config.yaml
arch: "crnn"
model: "audio frame classifier"
dataset: "telephone keypad tones over noise or synthetic speech"
train_examples: 39062
time_shift_ms: 100
n_mels: 64
hop_length: 160
input: "log_mel"
spec_augment: false
win_length: 400
num_classes: 17
output_stride: 2
norm: "groupnorm"
activation: "silu"
weight_standardization: true
depths: [1, 1, 2, 1]
kernel_size: 5
stem: "single"
widths: [192, 240, 288, 368]
rnn_width: 128
rnn: "gru"
bidirectional: false
rnn_residual: false
rnn_layers: 4
label_smoothing: 0.05
optimizer: "soap"
beta2: 0.95
lr: 0.0018
beta1: 0.95
shampoo_beta: 0.95
eps: 1e-08
precondition_frequency: 10
max_precond_dim: 1024
merge_dims: true
one_sided: false
adamw_lr_other_params: 0.0013
ema_decay: 0.999
steps: 2100
batch_size: 48
epochs: 2.6
lr_schedule: "wsd"
decay_fraction: 0.4
final_lr_fraction: 0.05
warmup_steps: 40
weight_decay: 0.5
adamw_weight_decay_other_params: 0.01
Rows from block 4 of a small audio frame classifier, named by matrix and row number. Each number is 500 + 25 x the weight over its row's rms, rounded and kept within 0 to 999. All counts start at 0. Numbers have three digits each.
After each channel's rows are labels from the 100 clips, of 14976, where the channel reaches its highest value: "loudest" is the band of the loudest frequency at the time of the peak. Only what is clearly more common there than usual is listed. The data: telephone keypad tones over noise or synthetic speech. In brackets: how many of the 100, against the usual share in percent.
# conv: width-5 conv (model.blocks.4.conv.weight, 368x288x5, standardized in use, each kernel summed), inputs 0-143

conv.307:506491504488484513503517529558513475457474489462452487495535503507536496457475519513493498487484496496507522475476543434517504486465506455462456502483496493485516519512504482493473532508478500532548495501499545459499494477496490476471497498486535493547518489519485513461497589519525485488475517514443480481516490497489480511514471488484496488502446487462527520516483513561482494512496506487494456505536507462489486515495538532522500
loudest: 1000 to 2000 Hz (58 vs 22.2)

conv.18:500520466513483507506550502477500494548480505544497465538496500535442484489460494483483470520520465516517536506519463503524526516484491497502495499555483521529512464527493526552506467505510467476520524479485506548493504501486522521481472522541474550467472514484497482480503480532456530543508508484452511526484476493506543524500475495500510512511501494475467480464500516505502490469488530446449528519496507510508536481484476457456536
loudest: 500 to 1000 Hz (52 vs 22.6); 1000 to 2000 Hz (46 vs 22.2)

conv.256:483450505495480496473521484487486534478551448495442493526499529491490464532542534520580465528422493447509568443504498494510491527527478488507472507451499520493493470492469518478488485515490513451487506489524497515533474474493495491428492467477471507519499501517518476488503535479479512534520477502502539501489494485509511523498511478493513495497454488496488508474519493485502469460490482444504547524485527473508484498506505515468496
loudest: 1000 to 2000 Hz (58 vs 22.2)

conv.247:464516463481523546518508456463496501499513467484491494532496474492450522474514497497491510487498482526455497528566462480500510504474488478504509490497485509540528495502482566453533487515484476523520512501516498513497449469497505509483511494484484508514494450498490523490507477487491499518506493512520485507503478459479465484516544467502496526508499509484498528446499494487486526501521503519536491506470485507458450488515513487526517
loudest: 500 to 1000 Hz (50 vs 22.6)

conv.248:484526524523516487502495470468505486517475485515491520471479519508567468465523520507520517525487499500497515503482512483506471470529496498473531488458483473520487487510504480478491537491472493541491495476500460527510493497539513457506490480513517541488479539486475464490458470501516470489502489478471487499423500480450504471466456486472496472477443472522505512519455470479517478475494492487531461481489503490450501541509487521502507
loudest: 1000 to 2000 Hz (62 vs 22.2)

conv.317:527537488511481511479487448515503502510470512458464481481488521485486489510524484482484474493492473441499487500521489536491469474477548511455471464498498457445517502516492488489490492488465490546507496504516525496484493466449486530522552490493507505515464493483490495465506472534510492477479477534483480495501484483502523467487517524500533557500471514523523525501504510526559501477496528502497468470481482517450508522521489521502494
loudest: 1000 to 2000 Hz (49 vs 22.2)

conv.31:489482494533482460502517479495480496481503508493542496468535484445581484474503500446499513522510539464496461519483505516453481431504497465458477528453482464518540494494507518509510473527472479464473492437494522478488548535508502511523490492519539483499483473497491493501506539504518492494485514503485466495464469454491475482471483476483474504524477496498515528534488488494522457465473509465495472472504490477520499523506529510562489
loudest: 1000 to 2000 Hz (56 vs 22.2)

conv.7:472521491495503496469506507490506509520471500533463515462488480515535492491457507548519472521541499481513513468498455505504483525495493523491497511505514508513473515523489524503541486477516536501474511542483523500475464482496507515509554489503510523463501468510520441451469497546521473475505516514514515518533493509514495486485535533537532532475441475478510432498525518517511525529532509465545518553469470500467432508465499501531523
loudest: 1000 to 2000 Hz (60 vs 22.2)

conv.262:480479482491534502537487521532540528490534535542476514475488493502508493520514488514496552502516503503536506539500513511511487494452498516507508487505544564479511498548518466497509480520550474526513539477546522457487498513470473518454506513494467485531481513524525522457473522526469503475483500458501470516481510470461500511490510518477474525517469502532519493520475477505486504534494525501521499487485534457512489519503502536530516
loudest: 1000 to 2000 Hz (59 vs 22.2)

conv.361:490447472533525499500554482491471510502533508533474481514529488552513518465521506485487495507468459487478481468486496475461494531524516516432531471518518488499505543488520551530520512485516512462532480523522558506540488471482511534532468498479467536482498545497527462502526482500495478494556496502497447480516528490502460464463549467497509454508530494466495514508536479539522495498508560522519451468466468465507479483504475485501470
loudest: 500 to 1000 Hz (51 vs 22.6)

conv.8:494504515516505497521540513489515455539489520549493507482516488546470527492523529515482502528511484515523482472485520479489531480518527507518484530520469488542508510467520529538492540549506523488529520509489518525504513456484473490487488485483518497541480475439503458500505552509526489507520512471483452498455475483470503496445492441515503468515490492512455495474501496479468480466498503480469476483509493488511444479505472486498506
loudest: 1000 to 2000 Hz (61 vs 22.2)

conv.237:549469488503553506529506470531468490483547515469486508526509507484501466513478480502513497490473485499496525437488497534534504458442527480560521444536453488488556477534499507508494472486478522487509504498503523540495515519490521547481531540504463474517487510494513509475478542509497522500456542467484521521503478499503504490501543514497520482551477467503516479511506509495498501510521484522467514508517498516496516518473519509498474
loudest: 1000 to 2000 Hz (50 vs 22.2); 500 to 1000 Hz (50 vs 22.6)

conv.291:461453489470462489528494488492472526445498499489485463480494522551473467488515479488504507554472527506493475489498487509531502485515543503488469456531500516487497530486493470485515498517506481519486480521477528474490484485459468506519540487514517452514526475489492441507530509481499512513513504574528476551534522497510519524474490539484512487505451528523454473528530493489490481530511445506461494523546487482496507514483509558506485
loudest: 1000 to 2000 Hz (56 vs 22.2)

conv.113:526475513471507461512538461463476482494500494490504505513535455477510489505464507456461472463479492473513505480450551532540536497496512481497564504506463483512514496486544528523489448470493490494494493518489498512501479495517506510530515495499460501471466493529525470532492514534502483511484514499474527529507507555476500513478502504489475485512502548453459550493518505492537504536517511528514510498529500479495489504559527499530562
loudest: 1000 to 2000 Hz (54 vs 22.2)

conv.108:467519534523501509533539531532502524506421510495505523488522506463470512547458469519499515483506499492517501458465472490527529517517531492475545507480503499509474504538485554493483537478485522504468486484477572473507487491514482508481498500493462444431492494465519484500486494519513497503529497544515489547491465479478511505504494509475502495494483515512527529503504508522499507466500515538481524498525484534534545491482467487492471
loudest: 1000 to 2000 Hz (52 vs 22.2)

conv.72:515535500535468493470498477489515504480503512516503475474496534460487500484487456490473512489531489501518487511479460514488448488513500505496471520461488493493503522496490483488513466462472493513511528489490455458480490489502483520483512490485540542494515472500507505522519446480455519539510478507522507524544496514514514535467522532509486576497523509537483488499527527486479497502475509480482549511514478531526508421489481463490498
loudest: 1000 to 2000 Hz (62 vs 22.2)

conv.38:498548515494496512549498517476477477507518480522471515511517538480493527455469493504496490502554493545524494517509537483519519541528523519520519485558414502505490462552520494480519474539512458483484500474498517529484528505470502516490524519503416507493527514505514468546512495493515499507495502504523498488488495534508473538486531553480479556502514517500512475476501510488506465468509510518543487504502519514493485495487482494467488
loudest: 500 to 1000 Hz (47 vs 22.6); 1000 to 2000 Hz (46 vs 22.2)

conv.196:514444528538500515508530518532528533519501511486515514492484487519475489476473505522491461484526501513496487482519495520429488514475471500485510489520455487490513473498485522440479523492535471525514533522484504487461507549533496540512531468541540499476555490507524505506555459531489510543530514515529526519475534539515469564532505467495522511506550494470465514487536515493535511517517495524496486556519511528529457496533511478511502
loudest: 1000 to 2000 Hz (48 vs 22.2)

conv.344:503509528492475494564536478498515464505503507472485520500523506495482514512451509497510459540514500538487493482526542524509511485543520492485541488515512463457487535490517521526512503510480519456499483487473518455512456490451500527449522503486452530508510487530497462448473520514490467497495533540506469497515520451511475468509516475469507510470477519523484502520493498516525482478533501503543519486474461521556459506554469532457510
loudest: 4000 to 8000 Hz (34 vs 9.3)

conv.354:458525495463518510497501515513536535519453511502455496502506490469485512508509498519498525485504524509511519507500497491534540541487513503512557451518534503498498523506463466512502495447564503514528452528487561469523496535504477525475525504497439516544471523516512528470518493524527518507515506521517443491529514478461504455482569484532489513508454510525529485534507470497489456499486498575476536479495472552526486462497484501486506
loudest: 1000 to 2000 Hz (57 vs 22.2)

conv.165:510513480486520486522480499458500497467482532452471508528469469495515480519481508525497515567471468499512499520487481498464509511463492471479519492473546545479436551499509500493522476493505480555541518506551491528505488484513485508479514506537533480474521520507530562530507533484511425563543532539527502516522495497516439479521506482525521543480515471482511508456492503520540481501482500525532519473472515515512497485531485496494506
loudest: 1000 to 2000 Hz (51 vs 22.2)

conv.101:496488484514503510498508498507539498518518482476462484524532507504495500505480473526497514493505507494495512514468488533503537475541526499531457451510462495520500550497540572519503484526495543517518492543508516503520529476542455478519521540526477529434489523481455489493501486487500565490519525467506483555488505490543467509494489490544511517522444482498491482505495495488513518488510543513503491475474538444513472470487522496497500
loudest: 1000 to 2000 Hz (58 vs 22.2)

conv.259:508518533486502454537533543513507465475500510495473478498495474449508543471494495523475516559490480488498524486479509464490498502506487544505459532506480497499539435490512487492518469482459483536513530521495467484467507494492532497491480566518441478492492540481541560473519533492476520537525500507464485489499504455553493546538499538545502470485513507492497494501502540500477490523473516505534492518589515462556478542509489463480511
loudest: 1000 to 2000 Hz (50 vs 22.2); 500 to 1000 Hz (49 vs 22.6)

conv.122:482478488533517496491497486503493498504532483491522487490536519503557518458476492530486518500518517501515525473501507551519452480513498512497477475449510528504515510488501473513511498521491511558502556488481510563491518456500512516492503476514536471512529552476488501490516481489539507490490506533481490496513487512498510475501514510507503472500503514531507489493501510519467528540508505494491500502480458495484514554521503474499501
loudest: 1000 to 2000 Hz (56 vs 22.2)

conv.58:531509538519429529501507509520560491494473524496432494482490493532513492490518483531452516504467510499515448486509567473541479484497510477508487469484493471518512490489507538474520514508530541498481494492453527542502471506513549482502480534498494581545528470513476480489517490511517491479476514507513476503506471512536502493488500533478471543533508495498517468495449552476486506464461541508536527544463477483492523519495478484507499
loudest: 1000 to 2000 Hz (56 vs 22.2)

conv.299:447463464475511528504492514526468482522459483507460478482512514477497533486518522489539515522501522465523525517465509487497484494528455487488485442535445505458541503479511479479545503537529511481511511499473540475505480516507501495466511520501513508482507508495515522477542511518540526497503499481484490477448512494466462498482550495450479510523530487509487509528479512456488491481501546500514507471481466547480541499542537514497501
loudest: 1000 to 2000 Hz (54 vs 22.2)

conv.261:504494511485449442517509516468491510490503497511485521486480492498527517489454501509500516479517528492530499474492496489472484514498490491527462458539494503515501557509487493483535509487468534503525493514526491465517518462519512495468512497581548534567517519523446507504494572500466481486504485532452505482498509499525442503506470514503521524511452479500509511556501521529493483483465483492469501497479487474522509501516516544502482
loudest: 500 to 1000 Hz (51 vs 22.6); 1000 to 2000 Hz (48 vs 22.2)

conv.81:501524465540474547502506539523512488516482530481520502497439472491477534491491531468501501474475494513474482500471498525521483460477558456497485489501472471493512451518495507502489507503480479506527501492454523505508512538525535503515514524504473513495536479507498479465542477500490469516537538547488508490498469481524494506468553493531510498530517528489504474512500495495556513490515491513502454514471502516528507486479488508505517
loudest: 1000 to 2000 Hz (55 vs 22.2)

conv.284:491485519498503522519513484534484508531455519481494530504491537516526482520505523508538505498517464481499484500514469513391481510508497468485523524545517516479484463507447483505506538492472503521539489532531526493501491485525485517510508469592539523505523499496497477525506566510506484517506453534508481500526544461475508486481474497518506479487508429498482459555501499533511509497483507490523451495477488493520520500493512517485495
loudest: 1000 to 2000 Hz (49 vs 22.2); 500 to 1000 Hz (47 vs 22.6)

conv.319:492487517507472494537514508542538452462460471498480549481489560497510526479495535519444472497502492501508520494521501512505503484516474466482540485503508513513528521484500492533529483507530454525505525466484550504529468452498489497493515499476480513485508511562523448487492510510488519441513513506478486466506501466479470466503531468480483513490476498501506481517483532544504478473514525482549459476480497479528450531541531538526494
loudest: 4000 to 8000 Hz (25 vs 9.3)

conv.169:514502510473475503507490502540512490526475501501498505488544469523498527469512508493506499492521497479512485502494547443572504496522475506465495497445469492494468489535509526522488498504487496506464461457485491508502499512488488478513455497489488484536481480520460441524531482468518509481508540499493429502522498499515523475475530476489514496497519517553469482439509467521522507471508523505468443443495481474480500471512526488540541
loudest: 1000 to 2000 Hz (65 vs 22.2)

conv.223:474495501497503459477497499460498527492493455509489504471498538485499487503514487455492493504479512483462479527520461475525449465502491485458454458484478492504513499488529472473443497518518500540491532508485512516508503515493526476466472479500530504528501472504463467486482529512467475534487484510493484486511489506465515447516481486465532488492498480517498479492449488475503489495486487477505530491500497471478537531467467498522468
loudest: 1000 to 2000 Hz (54 vs 22.2)

conv.285:460491489517493540515465490487493440500505527486500490511500472512514520467487519476446479502481519494508513522464509475463484473522502491488514473485460494529481521501520546548479538525541507455524506500487532479526494515505526561516515510490493570532525497538486451498451515481485472472515534496498486514536485468535476503504565525548529511501531465526508506490516498473478518491557546487533530485490501498530486535482483489499513
loudest: 1000 to 2000 Hz (51 vs 22.2)

conv.243:507483469505492494556512547563516511488483509494532533518516518568496505507532537466505472519495484518506509496550533526454500531474471494484516519533530492518459510543517495514507534514537516515505511510471554509486543488507530526492505507537491489480541461474516528559524538479533525519490487504546512508509527499511486500535520494528522498519502461519445498550495517517485504509515519548538502511515510503496520501456486548499501
loudest: 500 to 1000 Hz (57 vs 22.6)

conv.334:515467461459512528545485477545505500492525488466446502486480457526468514508472474457532492482502465503503487511479478502544486495457503476467513494491491491481470474506518517502498515419453506500497517475534533517510455478515554514495514503488484502516479521509481471535499602509476505532523488467472524500513466519478500515492536510523483536469517516522461500510540515474474556468507535469507488525503538511510496498482499520492498
loudest: 500 to 1000 Hz (49 vs 22.6)

conv.3:478452518483459516513476546478531459539449507502527531492517519505502484513511490486506449470520493459461487504508484515523465448524478551502468521556547502495499506499474478520459493464515512455523477497505536541483496522513475478484510487494498503465505512496521486498483483500509503473554505534515506491467515491482507515492512492524533502538507502512479520469527497493505509573550538492483427488522525509482549509460465571499498
loudest: 1000 to 2000 Hz (50 vs 22.2); 500 to 1000 Hz (49 vs 22.6)

conv.222:528478499472519513483513522473510507481479525495503484545533509529474474495497489497422481488493506517506509480511508476455519538470520524452525492455491501510514502481485516493445536520494482508512483471497532484562539512525529528531497487558531483518503475448509549508547461515538549507524502515518498512504499492497517548527486528522498494537575493500448494496512506528462493520511521495477526491545507513507503544542495507521510
loudest: 1000 to 2000 Hz (48 vs 22.2)

conv.114:474537510479478517468474521504532476518495526528517522519503501483448510491495492467491509517498514490476461470458472483531518523510496488482509555470454492498466472472517563519493475499521509464484484480504485519507493506516509483533485503471484514466485492563504456525514511506495504492550523455493508509499500525479470513491479491499501521497524517558453497486505519482528489502522480510498505480529553522471471503499519515512508
loudest: 1000 to 2000 Hz (56 vs 22.2)